A small segmentation model, trained from scratch: 4.7 epochs.
Rows from block 3 of the encoder of a small segmentation model, named by matrix and row number. Rows with one number belong to one neuron. Each number is 128 + 24 x the weight over its row's rms, rounded and kept within 0 to 255. All counts start at 0.
After each neuron's rows are labels from the 100 images, of 14976, where the neuron reaches its highest value: "lies over" is the class under the peak. Only what is clearly more common there than usual is listed. The data: scattered letters and digits in many colours. In brackets: how many of the 100, against the usual share in percent.
# fc1: MLP up (encoder.blocks.3.mlp.fc1.weight, 1536x384), inputs 256-383
# fc2: MLP down (encoder.blocks.3.mlp.fc2.weight, 384x1536, transposed), outputs 256-383

fc1.458 [129 155  97 120 191 136 139 141  84 120 143 134 128 194 151 112 164 164 138 131 151 153 110 131 134 171 103 143 144 137 127 141 187 179 158 111 126 105 107 142 113 122  96 114 157  99  95 124 134 147 124 121 145 128 136 106 126  80 120 143 133  98 141 130 155  99 159  83 107 150 148 156  92 109 161 142 130 126 134 150  90 119 140 125 141 134 126 154 152 106 152 174 145  96 137 132 104 110 133  68 112 150 128 147  68 120 173 143  86 141 138  77  88  91  85  93 150 157  94 106 122 122  96  85 133 131 108 136]
fc2.458 [116 165 115 158  46 126 110 105 117 153 146 110 119 115 152 147 117 150 172 111 106 137 126 121 133 124 101 108 162 131 153 137 154 105 150 154 146 106 178 134 110 120 160 121 192 140  85 113 159 186 119 131 165 138 120  78 129 145 134 137 111 147 132 147 151  92 110 129 118 163  84 143 138  89 115 153 134 135 151  99 151 106 147 122 135 185 142 170 114 131 122  95 132 112 119 125 117 153 148 122 147 136 111  98  83 115 112 127 130 173 150 149 142 105 144  86 176 129 127 118 121 141 141 104 138 157 169 111]
lies over: 9 (26 vs 0.1)

fc1.280 [111  99 146  69 153  87 131 113 109 130 135 125 106 104 138 129 151 137 161 167 140 155 119 167 128 145 138 150 145 119  89 158 148 160 141 115 118 144 110 142  58 139 150 139 121 113 144 125 145 130 112 130 118 141 167 124 152  92 136 151  92 122 182  82 157 120 120 132 106 157 167 134 142 122 144 130 109 164  93 167 147  86 107 161 124 142 125  85 176 153 153 138 119 104  82 106 115  89  84 128 155 125 126 154 135 142 131 134 102 126 158 119  73 137 109 122 121 104 114 143 111 119 107 177 152 145 129 104]
fc2.280 [142 137 167 116 196 139 136 123  92  92 156 140 155  97 115  94  99 119 131 135 105 151 109 182 148 108 137 126 131 166 126 151  90 177 114 105 144 107 100 103 133 111 137 131  81 154 149 124 164 142 143 134 110 120 110 149 139 167 119 147 130 173 188 107 157 125 129 107 141 148 166  85 165 108 150 142 148 143 139 138 100 112 135 137  83 145  73 122 127 114  98 129 126 151 169  74 119 158 110 123 135 147  95 149  99 162 115  87 127 122 120 136 154 178  92 127  70  80 137 152 155 132 121 136 144 126 127 166]
lies over: A (25 vs 0.1)

fc1.703 [163 156  93 125 112 138 136 163 109 146 102 153 127  92 156  92 149 128 121 127  77 168 120 129 165  92 125 143 139 153 152 127  97 144 132 100 134 101  85 122 110 148 110 121 147 121 130 151 162 106 122 129 125  90 138 125 124 103 114  98 120 107 133 120 153 106 141 102  96  98 123 145 112 110 149 171 123 120 150 157 112 170 149 164 137  89 174 115 174 113  91 150 142 129 111 133 125  78 131 140  94 129 121 147 171 154 177 139 124 139 105 133 146 130 109 104 142 155 121 153 150 123 108 103 107 112 111 136]
fc2.703 [124 160 129 132 103 166 146 131 173 132 170 130 124 158 105 135 103 169 124  87 111 160 127 145 118 152 180  99  96 149 150 126 119 120 159 116 152  92 155 126  98 164 113 111 181 136 120 124 147 151 152 138 141 121 155 158 116 114 133 102 140 154 111 143 136 121 109 151 149 168  94 114 126 102 159 107 163 153 150  92 108  94  70 105 137 141 139 108 113 102 150 115 109 117 146 137 149 160 165 145 113 109  98 152 108 119  99 126 101 157 156 168 135  81 123 105 128 117 135 112 131 115 115 120 120 137 176 125]
lies over: K (26 vs 0.1)

fc1.111 [153 126 113 145 115 147 136 124 120 105  74  97 101 154 120 132 155 126 176 117 151 150 106 131 143 145 112 147 129 113 133 141 122 143 131 121 143 146  96 146 178 108 118 165 115 113 133 103 135 130 149 132 106 101 119 112 137 132 112 112 140 121 160 147 109 100 129 133 119 121 137 153 127 120 139 165 152 103 140 117 147 126 153 135 125 121 114 175 126 101  85 145 146 137 135 141 111 109 135 103  94 121 141 105  91 175 157 110 136 146  77  76  90 184 134 134  90  99 127 133 123 140 121  92 154 149  96 168]
fc2.111 [110 137  84 145  98 128 116 149 140 132 148 124 128 154 120 162 183 150  84 131 105 166 144 104 149 136 134 128 151 161 129 104 194 155 151 138 170  90  66 133 147 115 101 124 144 142 118 135 119 155 113 128 165 169 127 156 135 127 119 147 126 161 125 141 156 130 125 146  87 112 131 150 135  92 104 136 151 132 123 116 119 145 113 145 179 125 140 109 112 117 140 127 123 143 156 121 107  76 184 114 129 139  77 122  99 161 127 184 105 105 118 132 131 121 123 110  88 123 130 114 122 110 113 124 128 165 127 141]
lies over: M (28 vs 0.1)

fc1.49 [139 143 169 133 151  97 132 111  78 148 148 123 119 154 134 153 124 122 159 119 112 174 130 170 154  91 124 119 155 156 104 179 160 130 145 122  96  96 140 128  88 157 129 100 156  90 149 118 169 127 130 154 136  86 184 116 140 103 134 157  78 105 164 131 188 121 119 114 133 101 130 114 138 111 164 103  71 144 140 144 124  99 143 163 100  97 176 110 170 131 137 195 118 113  93 126 120 102 133 120 109 149 137 134 174 108 120 134 119 117 159 133 116 154 103 107 127 144 100 107 133 120  93 103 103 142 108  91]
fc2.49 [144 137 146 157 183 130 135 104 150 124 131 140 102 107  98 114  87  92  69 163 115 156 133 159 106 131 175  97 126 154 127 148 129 147 127 130  91  83 137 101  70 120 100 108 141 115 180 123 125 107 162 134 128 115 153 217 141 145 114 108 128 137 108 142 134 168 118 132 135 116 118 121 133 175 167 134 135 129 127 131 119 101 118 134 131 112 140  93 154 141 135 137 109 165 153 113 150 105 158 137 128 154  84 168 152 100 140 132 117  91 160 161 165 124 132 108 126 149 124 178 147  93 106 136 120  99 126 123]
lies over: K (30 vs 0.1)

fc1.307 [124 166 115 135 130 101 116 116 108 121 103 106 119 113 132 108 103 103 132 107 141 168 143 110 159 120 100 115 133 124 125 146 125 117 120 112 134 164 108 129 128 141 119 147  95 165 102 135 126 115  74 109 115 109 136  96 137 121 149 135 135 108 149 112 148 125 169 128 112 148 119 122  99 134 103 119 128 118 113 141  94 159 134 160 144  71 117 158 141 149 116 149 143 127 137 131  89 128 148  83  89 100 138 113 155  96 122 161 128 149 108 135  52 123 149 154 160 182 152 122 123 132 136 114  84 139 115 166]
fc2.307 [111  73  95  95 136 115  93 107 109 128 117 173 178 128 162  96  82 123 144 107 151 156 172 115 151 158 162 134  96 151 116 119  90 114 128 129  72 185  82 124 154 116 117 137 106 140 109 155 147 100 148 149 185 111 121 143 127 116 143 103 127 140 125 101 127 115 103 135 100 126 167 127 150  91 135 109  95 159 108 136  98 134 122 111 130  99 122 149 110 105 121 118 131 122 197  97 128 147 109 140 127 158  79 126 150 104 136 148 131 140 142 142 127 152 121 132 131  81 152  74 144 111 138 124 117 126 115 151]
lies over: N (26 vs 0.1)

fc1.393 [169 111 131 143 163  95  90 135 134 157 134 185 154 119 122 138 195  92 130 121  89 153 120 112 158 134 144 115 125  82 120 127 134 153 144  77 139 140  53  85  91 168 127 151 112 146 133 114 149  68 119  73 106 143 139  86 123 117 145 129  79 141 158 117 130 101 161 112 124 174 118  79 133 162  99 136 117 112 142 166 124 142 169 141 134 154 198  93 118 133 128 145 140 106 118 121 122  83 135  91 138 157 135  98 160 129 119 123 107 142 125  91 110 166 134 135 117 108 133  90 110 124 109 100 108 138 109 144]
fc2.393 [ 94 106 139 107 149 168 122 107 135 124 117 137 125 120 122 100  93 109 152 111 165 161 140 128 107 131  69 181 170 117  80 142  83 124  85 121 123 123  98 151 140  95 124  93 115 107 163 125  89  97 121 118 124 138 152 130 103 147 113 116 166  88 117 146 116 132 153 101  98 151 175 100 135 157 117 136 174 168 126 127 125 123 164 154 150 113 155 119 150 138 141 118 113 139 162 142 139 147 128 151 182 135 106 132 138 148 141 134  99  95  97 106 136 127 124 174 204 125 139  75 118 172 101 135 149 140 100 124]
lies over: W (31 vs 0.1)

fc1.452 [106 143 112 117  80 112  96 149 148 154  96 102 107 123 126 154 131  76 140 151 149 127 118 121 146 129 113 142 111 106  95 122 130 151 134 134 125 165 108 140 184 149 149 116  91 110 125 128 129 108  98 152 137 127 142 114 109 116 140 123 116  77 147  83 168 117 119 132  98 135 104 126 126  96 134 137  80 116 102 151 148 142 106 127 167 123 115 148 172 129 134 112 106  53  77 136 115 112 136 115 128 104 147  71 101 134 124 149 124 153 101  98  76 159 138 130 131  82 128  67 123 120 134 136 102 126 117 111]
fc2.452 [127  98 123 144 135 150 157 101  83 107 156 139 107 112 111 103 126 149 169 105 125 125 129 107 134 116 128 135 132 144 168 137 113  88 121 138 117 164 193 138 153  92 104 125 119 142 119 137 143 145 147 148 151 118 112 107 112 175 136 157 145 204 119 119  88 133  74 146 127 142 151 145 153 107 164 153 171 130 175  72 113 103 115 103  94 170 126 145 100  92 138 128  85 175 145 129 137 157 165 163 157 114 103 152 118 136 149 146 168 115 146 152 164  91 108 119 143 128 144 122 140 148 156 165 181 148 110 109]
lies over: W (30 vs 0.1)

fc1.658 [144 129  97 168 108 126 148 142  81 138  99 100 160 137 167 160 121 128 162 136 156 164 124 112 155 121 108 198 135  81 115 129 194 115 126 139  90 179 141 117 174 139 114 131 122 168 130 122 152 126 115 129 111 134 160 133 126 167 127 144  88 121 186 111 125 112  92 128 118 160 181 146 149 126 130 136  79 143 129 110 123 106 163 121 125 121 133 195 117  94 120 138 128 128 107 121  49 149  90 100 130 116 128  95  95 130 140 159 156 144 146 117  93 131 157 117 111  93 146 103 129 115 129 109 128 138  97 170]
fc2.658 [115 139 129 138 120 115 108 171 128 131 154 118 194 171 123 137 157 166 115 129 146 179 138 113 126 152 158 111 150 140 146 146 108  97 169 143 143 151 126 137 140 133 147 138 149 158  92 130 135 126 113 166 151 150 114 113 148 153 122 124  96 154 166 126 118 141 135 134 124 148 122 143 136 127 144 132 123 133 129 109 143 133 123 119 108 104 138 117  99 128 139 139 114 143 156  77 101 145 174  94 114 126  91 136 114  88 135 189 135 172 116 157 111 151 148  98 120 111 105 122 159 105 122 106 130 124 148 130]
lies over: N (30 vs 0.1)

fc1.352 [131  64 137 118 155 112 122 184 133 155 172 137 131 159 130 126 116 131 159 121 148 188  72 143 136 110 111 148 132 100 118 152 165 115 129 129 125 159 123 152 154 147 132 128 103 110 140  87 109  86 128 134  86 125 112 101 104 123 107 164 100 104 151 109 130 106  80 148 160 114 174 123 157 128 134 158 113 141 123 139 165 132 139 145 114 144 131 159 135  98 112 162 143 108 104 145 117 121 107  86 151 119 161 115 127 148 122  93 160 158 142  98 111 128 136 138 100 109 149 122 140 113 123 122 140 139  86 136]
fc2.352 [126 173 140 113 121 119 102 110 145 145 136 122 121 122  97 142 120 113 155 117 155 181 157  88 162 126 146 100 143 122 114 180 112  93 159 119 166 128 118 157 136 155 123 116 133 151 127 130 143 136 103 178 125 114 116 136 131 160 153 130 145 128 144 151 122 139 133 159 107 125 107 147 121 124 116 126 109 101  99 133 102 119 112 139 128 167 115 150 153 203 107 173 141 116 104 100 164 140 154 119 115 106  88 129  81 137  96 116 108 141  97  93 130 166 117  77 158  92 145 151  92 105 110 132 141 103 103 134]
lies over: X (36 vs 0)

fc1.302 [132 110 143 160 149 121 122 134  96 136 148 138 172 168 160 128 146 130 107 113 107 186 130 143 137 129 120 186 114  61 150 108 176 122 149  94 123 149 153 121 159 142 135 137 116 159 115 114 137 131 105 132 129 138 114 145 135 126 104 150 139 141 154 128 126  95 109 105 146 104 157  88 103 115 127 128 119 132 136 146 145 121 189 131 101 112 142 162 131  88 161 151 132 142 114 116  56 152  96  64 120 106 145 121 110 123 156 128 177 147 130 107  94 112 126 145 132 111 148 114 134 120 126  92 130 123 114 147]
fc2.302 [136 112 161 123 165 141  93 121 116 129 147 157 144 140 103 100  91 135 160 127 131 194 129 133 110  75 121 100 157 153 129 118 146 133 147 129 132 119 113 119 125 114 152 100 152 136 126 114 152 131 103 122 141 118 100 140 113 111 118 136 132  96 129 133 139 113 155 125 131 146 140 120 114 157 141 132 153 128 138 149 131 124 130 114  87  82 160  95 141 134 108 125 107 158 151 101 171 164 146 109 139 117 126 143 139 106 123 120 136 166  99 160 148 133 143 168  80 138 114 110 155 122  93  82  89 116 158 119]
lies over: N (29 vs 0.1); S (26 vs 0)

fc1.586 [112 111 106  96 164 137 141 114 102 127 163  93  97 175 145 134 110 162 158 136 150 158 119 166 121 145 101 163 105 138  65 161 162 157 135 125  99 122 158 163 123 131 130 107 140  96 156  95 135 144 107 141 135 136 148 141 131 100 125 149  97  82 154  86 180 111 100 110 144 117 160 139 107 111 136 151  98 139 120 153 110  98 155 157 116 138 100  93 134 129 167 174 106 107 120 124 105 137 112 100 106 157 152 130 130 108 145 153 100 130 180  69 103  93 110 125 129 111 140 121 110 128 138 142 135 139  96 136]
fc2.586 [150 132 126 133 122 104 130 111 112 152 176 123 133  80  93 116  86 123 158 106 136 155 136 119 122 103 149  92 140 174 151 147 164 135 138 114 124  89 180 124 134  96 129 113 194 144  92 130 137 207 135 124 139 125 161 126 113 192 124 114 111 190 157 133 194 116 124 141 141 156 105 108 148  87 152  91 119 145 134 138 116  92 143 124 105 118 106 125 121  94 154 123 100 144 121 131 146 138 124 129 137 159  92 140 108 114 124 147 131 138 120 128 120 160 102 113 146 125 155 155 150 130  96 107 120 144 141 121]
lies over: P (34 vs 0.1)